config = dict(
    model="model that answers yes/no questions on an image's attributes",
    dataset='dead-leaves pictures: piles of overlapping shapes',
    train_examples=36250,
    image_size=64,
    crop_scale_min=1,
    horizontal_flip=True,
    translate=0.06,
    questions_per_image=8,
    encoder_arch='regnet',
    encoder_norm='batchnorm',
    encoder_activation='prelu',
    encoder_channel_attention='se',
    encoder_drop_path=0.1,
    encoder_depths=[2, 3, 3],
    encoder_kernel_size=3,
    encoder_stem='deep',
    encoder_widths=[48, 96, 192],
    fusion='cross_attention',
    fusion_encoder_width=128,
    fusion_encoder_layers=7,
    fusion_encoder_norm='layernorm',
    fusion_encoder_norm_position='pre',
    fusion_encoder_activation='geglu',
    fusion_encoder_mlp_ratio=2.67,
    fusion_encoder_head_dim=64,
    fusion_encoder_fused_qkv=False,
    fusion_encoder_bias='qkv',
    fusion_encoder_qk_norm=True,
    fusion_encoder_parallel_block=False,
    fusion_encoder_inner_norm=False,
    fusion_encoder_drop_path=0.05,
    fusion_encoder_positions='rope',
    fusion_encoder_cross_attention_every=1,
    init='kaiming_normal',
    residual_init='scaled_by_depth',
    optimizer='normuon',
    muon_scale='match_rms_adamw',
    lr=0.0016,
    momentum=0.95,
    nesterov=True,
    orthogonalizer='newton_schulz_5',
    adamw_lr_other_params=0.00086,
    magnitude_pruning=0.7,
    steps=3700,
    batch_size=64,
    epochs=6.5,
    lr_schedule='cosine',
    final_lr_fraction=0.1,
    warmup_steps=110,
    weight_decay=0.3,
    adamw_weight_decay_other_params=0.05,
)
Rows from block 2 of the fusion encoder of a small model that answers yes/no questions on an image's attributes, named by matrix and row number. Rows with one number belong to one neuron. Each number is 500 + 25 x the weight over its row's rms, rounded and kept within 0 to 999. All counts start at 0. Numbers have three digits each.
Before each neuron's rows are labels from the 100 texts, of 14976, where the neuron reaches its largest size: "fires on" is the input token at the peak. Only what is clearly more common there than usual is listed. The data: dead-leaves pictures: piles of overlapping shapes. In brackets: how many of the 100.
# gate: MLP gate (fusion_encoder.blocks.2.mlp.gate.weight, 336x128), inputs 0-127
# fc1: MLP up (fusion_encoder.blocks.2.mlp.fc1.weight, 336x128), inputs 0-127
# fc2: MLP down (fusion_encoder.blocks.2.mlp.fc2.weight, 128x336, transposed), outputs 0-127

fires on: "small pieces" (40); "ring" (12); "crescent" (11); "tee" (9)
gate.151:500500470500500500500531500500500500552550500500500500540500500450537500500500500472500500500464522500500457500570500517466500464500468500470437500474500531500469500500500500433500474500467500500500539500500500500483520433500500540500527500500500500500500500500500527470500500500450500500500500522526549550446500500500533540500500539525542443564500500500500500444500500500464500500500
fc1.151:500500500500500500500500500500500500500500500500500457500500500555500553500555584500500500433500401554500500500500500500500500529500542500500500500563500500500547500500500500500500500500500500531500500500500530500500558500500500500500500463500539500539450500441562500542500500500500500419500500500500470500500500500463500500471500500500500466465500500500500553500500500500500500500500
fc2.151:500500468500531478500500500500500500500500500500500500500500500500531500525500500500394500500500569500500500528500500500460500435500446565500457500554500500496500425500452500500550500500500500482500500500500500500500500438500500500500500500500500500500500500500500500500500500500500500500500500559500546500425477500500500500500500460500500500548500500500500500500548422500553500500500

fires on: "cool" (75)
gate.6:500547500500500553500500523500500500500500500500500500547500500500543462455453500500500500500459500500549500500450500500500500500500500500475531500500500479446574437531448500477500500500500561474500500500460500500500527500500500500500500547500473500572500500500469500534500500500538500427500500500500500500500500565528535500500500500500500500522500500458500460500500500576500500500500
fc1.6:551500500500500452500500500500500500500543500500500500500500500557500500548500500538500558500500500500500528472500500500572500500529536532500442460461500500500554500500500500500500500500500552500547500500464500500500500500434436558500500500574500500500500500500458500500500462432500500500500500558500500500500500500500500500500500537548500500500500500500500448450500500500500500500500
fc2.6:443460443529481500500514471500500475500500500448486500452550500500500500541481500500500500462500454500500455539485437500500532500500447500550500530500553500500500459500500500470500500500500453500500500500500500450524500500533550500500500500500500500533531500500500500469521500554500448471527500459500500474542448500500477500500500500500500500500500500577500532542500500500500500500500

fires on: "small pieces" (100)
gate.159:500560500500500524500500500436500500465500464500500500455458500500500500500500466500451560500500500500500584500500500459500459500500443500471500534500500525500500500461500464538538500500500500443500500500556500500500500500500500500500500500542500500500500459500500573500500500449500559522500500500500500528500550500519500500459500500541500474500534500500500500500533500500569500500500
fc1.159:500500500500500500459500500462500500500500551500500500500500500500456500500500500550500469500500443500500500500500500500500500551500532500500446439530500500566500500500500474446500500468500500500460500500500500456500500500500480526500468500435551500560500500577453500500500500500500500500437500500500500500439500500525500500547500500500500500500436500500445500500462500500546500500500
fc2.159:451500500500500500500568500543500500500500500471500533500500500500500500500564500500462500500500435500500500500500500509470500500500487500500500500500500500444448500500500500455500500500519500481570497489577500500500500500500548500500528500500500500587500500500514500500500500500500500500500537475500564500504500500500500500389523423475500500500500500500518470500533500500500500500500

fires on: "cool" (39); "large pieces" (33); "dark" (28)
gate.156:500549500500500469530428500500500500500500500456500500483500560500500529500524466594535500500500500500500500500541531457500500528500500500517500500500500521500500460500530500500531500440519500442467500500500558500500500500500500500500441500551500522500500500537500544500500469500500500500567545500500500500500464500500500500549500500500500500500500471500500459500500539550453531500500
fc1.156:500500500425500453500417450520500500500500500447500545500500570500425500500500500500500500500500500500441529500500500454467500544475520500500500500500500532500500500500500500500559500500500552500459500500500500500500436500500500500500500500500500500456500500500500500459500500500500550500470500500531500500453442500545500500500500500500500500500500531527500500459500500539500500541536
fc2.156:500520500527436500463500500456500451500435500500500480500500500500424500500500523566500500500500448572500500470447500500500500463528493500500500500500500463500500500500500565452500500571500500500500532500552500500486500569500500500500500500500500500500500500500500500500500500500500500500500443500500556538500500500500531433500500500500500500500500500566500500500500500500500524500500

fires on: "pastel" (81)
gate.301:554534472500442500500500500474555500500500500500500466500524447500525473500468500500500500500500500500539500433500412500500500513500500500500500500500500543500536556454500500500500500500500459500500500500500500500500500447458500528500556540524500531500500500500500469500500500500500442500531582550536530500500500500500544538500542500500500500547500500500481500500478500500500500522500
fc1.301:500500500459437459538573500500500449500464538500500528500500462500465523500500459500500477454500500500500500451456500500500500500500500500500500466559500500539500500458500529521500500500536538536500500538500527500500500545500500543500500447500500500534500500500500465500500468500500546500473500471536500500535500500500500500500500500544500538500426500500455443500500500500500455500500
fc2.301:500500500500500500500500500500500500500557500500500500500500500500500500486500541500500500500500539500500500500500500500500435500500500500500500500534500500471477500599500500500500414500500500533500500500500500500500500500556475500500500500500500500500500500478500500500554500500500583500500500500458555500535500535500500500500475436500500442500500500500500500500500500454592422453500

fires on: "cool" (72); "dark" (18)
gate.333:460500475558500500500500531500500464545500500500441522500500500535500479562467500461500500500500500500500500466470500472500541500462464538500544500445450500500472500525444500544500500500500500500547500500544538460500500500475548462453460500500500500500500500414500500477500465500500500500500500500500528552500463500541527500500500469500500471500500500500500469500500500500472500500500
fc1.333:500500500500500538500500500468457500500500500500549500500500440500469500500500500500500455500500500500500500500500500554500460500465559534500500500500500500500500500500500500500556500500500500500500500500500500500552430500476500500500571433500500500500500500500446527500443573500500529500500568500530500554500500500552500500500430500500525500500500534500500550500500500500500500452500
fc2.333:500500542500500500500473500500471544531500500471500591519450500464500500500500500500500500529450477441500500523535500500534462461531500437500500500500474500500469500500500500459500500500500500500535500500500500543500500454500500500500500445471536500500500500466500527500500500540544500500500549535500460500417500500500500538500500467500500500500500500459544500500558500500500500500456

fires on: "large pieces" (33); "circle" (20); "hexagon" (15); "square" (15)
gate.77:500500500500500500500500532570500453500538537500500448562500500500500500500500535500500500500500500468500470500500500500500521500500500455500500500468531500453470500500500500500464478500541575500500500500500500500500500573500500500500500553500500500431500500500500500465500500500500500500547455500580500534500538456500500466500544551500500530500478472554500500500500500500500466500463
fc1.77:464500500500500452461500500553500500539500500471500546500500500500500520447531521470500473500500500500452500500500522526532500441500536500537500500500500500500500500458500500500409500500500500455500500500563550500500500500500455500500500537500500500463465500500500500466528500473500500424500529454500500455530500445543500500500500500500472500500500535483543500500540500500500476529500
fc2.77:500500500500500500500500500478500500500457500500500500500444500500500500513500500500466500500500452500500531500500500500500500420500475500518500500532521500500500530556577500500500500452500500550500463500500500500500455469500571500483500533500492500494500500456480475526468532500500539500500446500482500500459455500500500534500500447500511522500531534500541521538500555500582531500510

fires on: "small pieces" (58); "mixed sizes" (33)
gate.121:500500500500540500500500500500468500500500500500452500500500500500539500500436500462500461465453467500529463464500451500500500539452460500500500500500500500500472500500443500500500543500500528500535500500500483465500446546500529500500453449431528500500500500500500500500500572500500444544500500500500500500500500500500500500500543454500500500500500500466500500542532500443558500500500
fc1.121:500500500468500500559500500500500534547459500500475475500500500500500500500536500540500477500466543500529453500500500500500500479460500500500538500445524500500500500527500500464461500500500433500500527500500559500500536500500467500571500500449500500442500500500413500500500500500500500451500500500500437500500500500500543551467527500500500500459500500500500500500500500528566500500500
fc2.121:500500500500500500481549500473500500500406500500536500500500518500500458418500500500432500500500500500500542500500500500500547500500544500464500500568537500500500500500500500500500500500500500500500500500500500431500490540500557457500500443500500500500500500500536500500544500467500500500500530500528562545500500500500455500476500500500500500500500451543500500435500500500500500543500

fires on: "pastel" (74); "large pieces" (26)
gate.128:500500500500500500500500456500500500500536500500500500531500500500500500500536454500500500500500500500480500535500500556500500500461500500500500426500463500500531500471541500500500500477500500452500500553575500500500500473500428530523466500500536500541437500500500500500535500563500574525500500500500500500500540500543500561500468500459500469458500500500536542500534500500471500500500
fc1.128:549459500500500527500500500500500500500460500500500500500500533500500500500425500500500552500500569500500500567500500466500500500500500500500500500549537500500533500500500543500473500581423500500552500500535551500500500541500500500500548500459500500500465500500448500500469500500541500500480522500500500467500500500500500560462500539500453500500436500500500500500500500500500500500500
fc2.128:430500500500500500500500594500500500500500541500434500500500500500500457500500500500500500500500500500500500500500500500566500531531526500500500571500500450500500500500500426527462500500500545568500500449466500500500500500500500500500464500500500500445500498500500539442500500500500500459500500500532530500500500500522500464500490452547500465500500500500500500500500500465438500500517

fires on: "small pieces" (78); "bar" (12)
gate.282:476479500500500441454500500500500500500500500500500539500500541500500500500500500558530500500525500433500500500500457528465467500500545500500500558500500527465565436463500521430500452500500500461500451500451500500500443500451472456536500500500500500500500500500500500500500439468500478500500500500500500473500533500500464422534500500500500500500500500500500500500500500500500500500500
fc1.282:500478559500500500549500500500522500500500500500500500500500500500500500450500500500500529500500557453500500531500500500500500433466449500500555453500500500449500500500550471500526537500500500500555500500500500500500500433500500500500500462540500547500574500500500500500542500500542500500543500500461500500500500500500500500500500562500481543565500454500500500463500500500478448500500
fc2.282:531500500500500500500443500500546500500500500500500500500500500502500500500473477500500500500454473477500500500530460500500500457500500500500500500500464500500554562500500532500500500500500518500500576500451533537531521500443500500500548500484483500405459500500532500500434500515500500500500500500500484500500522537552500500533475449500529500446500464553500562500500500500500500500500

fires on: "cool" (53); "textured" (32); "flower" (15)
gate.119:500500500500500500537479500500538437461500472531500500500424462524500500500500500500500500500500457532500536500500543530500543500457500500551562500448500500443555500500500533452500530525564452500446500500500500500500500500535474500500546529500500461500500500500500500500500500500500481500500470474500529470500500500500500500500539500500500500500470545500500560500500500469500500549500
fc1.119:500500500500500459500500500485500500500500471500500500500500537500550428555524540500500500500500500500539500540500500500500500500500500500500500450500500500500500500500500500500500500546500500500500469553500566466500528500500500467564500500500500500500478500500500440500500439500500560541452500500500444566500500500500543471500500500500500534500557500428500500500500500500437500533500
fc2.119:561536500500500500500500456500529500500500529500500500548500500500500500500500500500531500500569500500500500500482471500500500500549500500543500500443500500484539500530433535500473500540500500500500527470435518508500500453500500422500500429451535500500532520500548500500500500500500511500500500541448512545500478500482500486500518466466530500500467500500500500524500500500500500435500

fires on: "small pieces" (88)
gate.92:500500500500532500500480461500463500500500500500463500457500500500596500500461500500500500500500500500500473569540557500500500500500500500500500500500500500500453500500500561500500446500500500500550500526463548466500500500500500500439515500500446500539500500500500500500500456500500500500500476500500500500500428500440500500500436500500500469500500450554500500500479500500500530500446
fc1.92:500500500456500500500500587500500563521500500500500533500500554463557500500500544462500524500546552500500500467472500535538500500500500500500415500500500500500500500500500500500438500500500500459500500500500500500500568500500500454562500500500500500500500500500474500500500500500500500500500500500500500535500500500530500500546469500500463451500500500500500500542500451500583500500500
fc2.92:470500500500479454426570500500500500500456500500460500463500500500500500447500500500500500500500500452500565467500500554500473500500500468500500500500500436500500558500500500442500522500500500500500500500529500500500500500500500500565443500500564500500500523500500500500500500500500419500500500500500532477500500420500500500518500500500500466568500500500500485500530500500500500500500

fires on: "cool" (100)
gate.241:500500453500500500500500500500500500500453479500500500500500500500545500500450430500500500500562500463500500500500542500500500461500500500537500500463436441450544500500500500500500500500500500545500500472564439500500500500500555500500500553500500500421528500500500500500500500500500500500538469500500500500537500500500500500500551500547500500500500535500500500500500500568500547550500
fc1.241:500500500500500500500500500446500500551500500471500500500500500500458500500500500529500500500500500500500500575500500500500419500545500500500500500445500500500500435500500500500500458500500435500500500500537500531455500562500537545500571446500500500500500500500451500500500500500439477500500500500531500500500500500500500500500477500500573556500500541452500500500558500500500500500500
fc2.241:500500530467450500500500500560500500500500500500500500481500500500535500500500500442572519466500500500500500500500500500500500500500462500530500500447500561500500500500429500509500500519521545500500461500500500482500500466500449500500500431500528539500500500500500466500500500462500500500500482500500500560500500500500528500500500425547500500500500500530562465537500438435500500500500